{
  "encoder_bias": "all",
  "decoder_width": 192,
  "lr": 0.0031,
  "adaptive_grad_clip": 0.1,
  "epochs": 148.9
}
Rows from block 1 of the decoder of a small masked spectrogram model, named by matrix and row number. Rows with one number belong to one neuron. Each number is 200 + 20 x the weight over its row's rms, rounded and kept within 0 to 999. All counts start at 0.
After each neuron's rows are labels from the 100 clips, of 14848, where the neuron reaches its highest value: "peak in band" is the frequency band that holds the peak; "top examples" is what is common among them. Only what is clearly more common there than usual is listed. The data: melodies that start on their tonic, played by one synthesised instrument.
# fc1: MLP up (decoder.1.mlp.fc1.weight, 768x192), inputs 96-191
# fc2: MLP down (decoder.1.mlp.fc2.weight, 192x768, transposed), outputs 96-191

fc1.343,200,200,200,200,200,200,200,200,200,200,200,176,232,200,200,200,200,200,171,200,217,200,200,200,200,200,200,200,200,174,172,145,200,200,200,200,200,200,200,200,200,233,250,200,172,222,200,200,153,200,200,200,241,146,200,224,230,200,200,200,200,200,200,242,200,200,200,163,224,200,200,158,220,200,169,222,235,200,155,200,200,200,200,200,200,200,200,156,200,160,200,200,200,200,200,200
fc2.343,200,182,241,200,200,200,200,200,200,200,200,185,200,200,200,200,200,176,175,177,200,260,200,200,200,234,184,200,161,154,200,200,200,200,200,200,200,213,200,156,200,200,174,200,200,200,200,242,200,200,200,200,200,238,200,200,200,175,167,239,200,200,200,200,200,240,200,200,200,153,200,261,200,200,200,200,172,156,200,228,165,200,200,238,156,218,200,200,158,200,231,200,233,168,200,200
peak in band: 2000 to 4000 Hz
top examples: bell-like; organ-like

fc1.597,165,200,200,200,200,228,200,200,200,200,200,200,235,200,237,200,264,200,200,200,243,200,166,200,200,241,200,200,200,200,200,200,165,200,200,147,168,200,200,200,200,200,229,200,200,200,200,200,156,200,200,200,200,200,200,237,200,252,200,200,200,225,200,246,200,234,200,228,200,200,229,200,200,156,200,200,200,174,230,200,200,200,234,200,233,200,200,161,200,200,200,200,200,200,169,200
fc2.597,200,200,200,200,200,170,200,168,200,200,229,200,200,149,200,172,165,200,200,200,200,200,200,200,229,200,200,200,200,200,231,152,200,200,200,200,200,200,245,171,200,241,200,240,200,173,200,200,200,200,168,200,200,236,200,165,250,200,200,200,200,161,200,158,200,167,200,200,227,229,144,200,200,225,200,200,200,200,200,200,200,200,200,200,174,230,200,235,200,200,200,200,176,200,173,200
peak in band: 2000 to 4000 Hz; 1000 to 2000 Hz
top examples: reverberation; harpsichord-like; vibraphone-like

fc1.109,200,155,155,200,200,200,167,200,226,168,217,200,224,200,200,200,232,200,200,200,200,200,200,257,200,168,200,200,200,170,200,224,200,200,200,200,249,200,200,200,200,200,148,225,173,200,200,141,200,200,162,200,231,200,200,200,200,200,200,200,200,200,200,168,200,156,166,200,177,200,252,200,224,200,200,200,200,200,200,200,164,200,200,200,200,200,200,200,173,200,200,177,200,200,200,200
fc2.109,200,200,282,200,200,200,200,200,200,200,179,200,165,200,200,200,200,200,200,200,200,230,200,148,200,246,173,200,200,228,200,200,200,200,200,200,200,227,228,200,200,200,200,159,244,200,200,200,249,200,200,200,200,200,257,200,221,200,200,200,200,200,200,200,200,234,200,249,200,160,200,164,200,200,200,200,176,200,175,200,200,200,200,200,200,200,200,200,200,200,200,200,227,171,200,225
peak in band: 250 to 500 Hz
top examples: bell-like

fc1.408,200,200,200,200,176,200,164,200,200,166,200,238,170,165,249,200,200,229,200,221,200,139,231,200,170,200,200,200,229,200,200,228,200,200,200,200,200,253,200,200,200,200,200,200,159,200,200,243,200,242,200,200,200,200,200,200,200,221,200,200,226,200,200,200,200,173,200,200,162,200,225,200,242,200,200,172,200,169,172,200,223,200,200,247,158,200,169,200,200,231,231,250,161,200,200,200
fc2.408,200,200,200,200,200,200,222,200,231,200,200,200,200,200,200,200,226,200,181,200,200,200,163,161,200,200,225,200,230,176,200,177,200,200,200,200,236,162,200,165,200,200,200,200,200,200,180,167,172,223,200,200,200,182,171,237,200,200,200,200,171,200,200,200,176,200,200,200,200,200,200,225,179,200,200,237,183,200,215,200,200,200,176,168,222,168,234,200,177,144,200,200,248,200,200,200
peak in band: 500 to 1000 Hz; 1000 to 2000 Hz
top examples: square lead

fc1.246,200,200,173,200,200,200,200,200,175,200,200,200,200,200,200,200,228,175,227,177,200,235,200,230,200,219,200,224,200,200,200,252,200,142,200,200,200,200,200,200,200,200,222,223,200,145,200,200,200,200,200,221,200,236,200,200,200,200,200,228,200,175,200,200,228,200,200,236,200,200,222,235,200,200,172,200,200,253,232,200,200,177,200,173,200,200,160,200,178,200,200,200,200,200,200,200
fc2.246,178,174,200,200,161,200,156,231,246,227,172,200,225,220,233,200,178,200,200,200,200,200,200,183,234,200,200,200,200,176,200,200,148,200,200,200,200,200,200,200,221,233,200,221,185,276,181,200,200,200,200,200,250,200,200,172,200,200,167,155,200,161,200,175,200,200,200,200,200,200,200,200,200,200,149,200,200,164,200,200,240,200,200,200,200,233,230,200,200,200,200,200,200,200,165,200
peak in band: 250 to 500 Hz
top examples: the note D; staccato; tonic: D

fc1.320,200,200,200,170,158,200,223,200,227,152,253,200,200,200,223,200,200,222,160,234,200,200,200,200,200,228,225,200,200,200,200,200,200,200,167,159,179,200,200,200,200,200,162,200,200,221,223,200,175,200,200,200,200,180,218,200,200,200,200,172,200,200,200,200,176,200,244,200,200,220,200,200,249,200,200,183,200,200,220,200,200,200,200,158,200,200,172,242,200,200,200,200,200,200,220,200
fc2.320,200,218,200,200,200,200,191,174,200,200,200,200,186,200,200,200,177,184,221,200,200,200,243,200,200,200,200,170,165,200,238,213,200,200,200,176,235,200,232,182,220,218,253,168,183,182,200,200,200,200,161,200,200,200,167,170,200,200,200,200,182,164,200,238,213,200,191,228,218,220,200,236,189,180,169,200,200,200,167,228,200,200,200,200,200,200,224,200,200,200,174,200,173,200,200,200
peak in band: 2000 to 4000 Hz
top examples: clarinet-like

fc1.264,200,200,200,200,200,200,223,200,200,200,234,200,200,200,200,159,157,200,200,200,200,200,200,200,200,200,200,200,200,200,200,200,200,200,200,200,200,200,200,245,244,161,158,200,200,200,153,200,200,200,146,200,156,200,200,200,200,200,200,200,200,200,146,284,200,200,200,152,200,200,200,244,232,145,200,200,200,200,200,200,200,264,167,200,200,200,200,200,200,200,200,200,200,235,200,200
fc2.264,200,228,200,152,200,200,200,200,200,200,238,200,200,200,200,200,242,155,200,200,200,200,200,200,200,234,200,151,200,200,200,151,200,200,200,238,200,200,200,200,200,200,200,200,239,200,277,200,200,235,200,170,200,168,200,242,200,200,180,200,165,200,200,200,200,200,200,200,200,200,240,170,200,200,200,200,200,200,200,200,200,200,200,200,200,200,200,200,153,200,200,200,162,200,200,200
peak in band: 0 to 250 Hz; 250 to 500 Hz
top examples: reverberation; thin (high-pass); flute-like; sine tone

fc1.745,200,200,200,200,200,200,200,228,200,160,177,200,200,200,200,200,225,200,200,200,146,200,163,224,177,200,200,200,148,200,200,200,200,200,200,200,200,200,200,200,200,200,241,200,200,239,200,227,168,200,200,200,178,222,200,200,200,154,200,200,173,200,161,200,169,238,172,200,200,170,168,200,200,227,200,161,165,240,200,200,200,173,200,200,200,200,200,161,200,166,200,223,157,200,200,200
fc2.745,200,200,200,200,200,200,200,169,200,243,200,200,200,200,200,200,151,232,200,140,200,200,200,164,232,200,144,223,200,200,200,200,200,200,167,200,169,200,200,223,240,200,162,200,200,200,200,200,200,200,200,200,200,200,200,200,200,200,200,200,200,200,229,200,200,200,200,173,200,200,200,200,238,200,238,200,200,200,200,200,146,200,200,200,200,168,200,163,200,200,200,200,200,234,200,200
peak in band: 2000 to 4000 Hz
top examples: clipping; bass guitar-like

fc1.598,200,200,200,200,200,200,225,200,200,200,200,131,200,200,200,200,164,235,200,200,200,200,200,147,200,242,200,156,200,163,200,200,200,200,200,200,200,243,200,200,200,200,147,200,200,200,200,200,200,138,200,200,200,200,200,200,217,174,200,200,200,200,200,200,200,231,200,239,200,225,165,200,200,200,224,236,200,247,200,200,228,234,200,200,200,200,158,200,200,163,175,174,200,200,257,166
fc2.598,200,200,232,200,175,200,200,200,159,167,200,239,163,172,200,222,200,200,200,162,167,200,185,200,200,200,164,237,200,200,200,200,174,200,200,200,200,167,228,200,224,200,230,200,163,231,200,200,223,200,200,200,200,200,200,219,166,219,200,200,200,200,200,200,200,200,200,200,200,200,200,220,200,177,150,147,200,200,200,200,200,156,224,200,200,200,200,200,154,200,200,236,200,200,200,228
peak in band: 500 to 1000 Hz
top examples: organ-like

fc1.324,200,200,221,142,243,142,200,200,200,231,200,200,200,200,200,159,200,144,200,172,167,200,228,171,168,200,242,200,200,200,157,200,200,245,200,215,200,200,200,235,200,200,245,200,200,200,200,200,200,200,260,200,224,200,229,234,240,200,200,200,200,240,200,200,200,200,155,200,200,200,200,237,200,200,200,200,200,168,200,200,200,200,200,219,200,200,200,200,177,200,200,200,200,229,177,200
fc2.324,239,200,200,221,200,200,175,179,200,200,200,200,166,200,200,200,200,200,200,179,200,200,200,200,200,200,200,200,159,172,172,233,200,200,200,235,144,242,237,200,200,200,200,200,200,200,200,225,200,200,200,200,200,172,200,200,200,200,200,200,200,200,200,200,180,200,200,164,200,200,168,200,200,242,153,200,200,200,200,200,200,234,200,200,200,225,150,200,173,200,200,149,165,200,200,200
peak in band: 2000 to 4000 Hz
top examples: clarinet-like; tonic: D#

fc1.653,248,172,174,200,200,236,278,200,200,200,200,200,200,200,228,229,200,200,200,200,170,200,200,200,200,170,200,177,200,200,152,200,200,175,200,245,163,167,200,200,223,200,200,200,165,200,200,234,154,230,200,200,178,166,200,200,200,200,233,200,239,200,263,200,200,240,222,200,200,200,200,200,200,200,200,200,226,200,200,170,200,181,200,200,200,200,200,200,200,160,172,173,200,200,241,200
fc2.653,200,200,200,241,200,200,164,232,200,200,167,243,200,200,168,200,200,200,200,200,200,200,200,200,200,200,200,200,200,200,200,200,200,200,230,151,200,231,200,222,200,200,200,200,200,200,160,200,200,200,200,225,200,230,200,200,200,200,200,200,200,200,155,200,200,200,200,247,200,200,178,239,200,200,200,200,158,200,200,200,158,200,165,200,200,200,200,171,181,226,235,225,265,200,200,246
peak in band: 2000 to 4000 Hz
top examples: reverberation; bell-like

fc1.518,200,200,200,224,200,172,200,200,200,165,200,235,200,200,200,141,200,144,222,200,200,228,200,200,200,200,179,223,200,200,200,200,244,200,200,200,229,200,200,200,200,200,200,200,200,200,200,173,200,200,200,200,243,200,234,200,233,200,200,200,200,175,200,250,247,200,200,200,200,200,200,200,238,179,200,230,200,183,167,200,200,200,200,178,200,173,200,200,228,175,220,200,242,227,200,200
fc2.518,200,200,200,200,200,248,200,229,200,239,200,200,153,200,200,232,200,223,200,169,200,200,239,200,200,200,200,200,200,200,200,200,200,150,200,200,146,200,200,200,200,200,200,200,200,200,200,200,200,200,200,200,200,200,200,200,200,175,179,200,257,200,200,146,200,200,200,200,200,200,200,200,200,157,200,181,170,161,235,200,200,200,200,200,164,200,200,200,167,247,200,156,200,156,200,241
peak in band: 0 to 250 Hz
top examples: tonic: F#; vibraphone-like

fc1.503,200,200,200,200,200,200,200,147,200,200,200,242,200,200,200,200,166,200,245,200,174,200,200,200,200,200,170,160,200,200,200,200,254,154,159,200,200,200,200,200,200,200,200,200,200,200,200,230,233,200,200,164,200,200,200,244,200,157,200,200,226,200,200,252,200,200,244,222,200,200,170,200,200,243,200,200,158,163,200,200,167,200,200,148,200,227,171,234,200,220,200,200,200,200,200,200
fc2.503,243,172,200,200,245,221,200,238,200,200,200,214,230,222,223,200,200,175,255,217,200,200,200,200,200,200,155,200,200,200,235,200,200,220,157,200,166,200,239,200,200,200,200,200,200,200,200,174,200,161,200,246,160,200,200,200,200,200,200,200,200,200,200,180,250,200,179,200,200,200,218,200,157,217,228,200,200,200,200,175,231,200,200,200,200,159,200,200,200,200,200,200,200,200,228,200
peak in band: 250 to 500 Hz; 0 to 250 Hz
top examples: mains hum; bell-like

fc1.389,200,200,200,200,200,200,200,200,136,200,224,200,200,159,200,200,200,200,200,200,200,200,200,200,200,200,200,200,200,200,153,200,200,200,200,200,200,200,200,200,200,200,200,200,200,200,200,230,134,200,200,200,200,200,249,200,200,149,200,117,200,200,200,200,200,200,200,238,200,200,200,159,200,200,200,200,200,200,153,133,200,200,200,200,200,235,235,159,200,200,200,200,200,200,200,155
fc2.389,200,200,236,200,231,200,200,230,200,200,172,200,200,200,200,229,200,200,200,200,200,200,200,200,200,227,200,200,167,200,200,166,200,200,253,200,200,161,200,230,200,167,200,200,200,238,200,200,244,167,164,200,200,200,165,200,200,200,200,200,200,200,143,162,200,175,173,200,161,200,200,247,200,200,166,200,200,200,200,200,226,200,200,200,220,200,158,243,200,200,200,200,200,200,200,200
peak in band: 2000 to 4000 Hz
top examples: vibraphone-like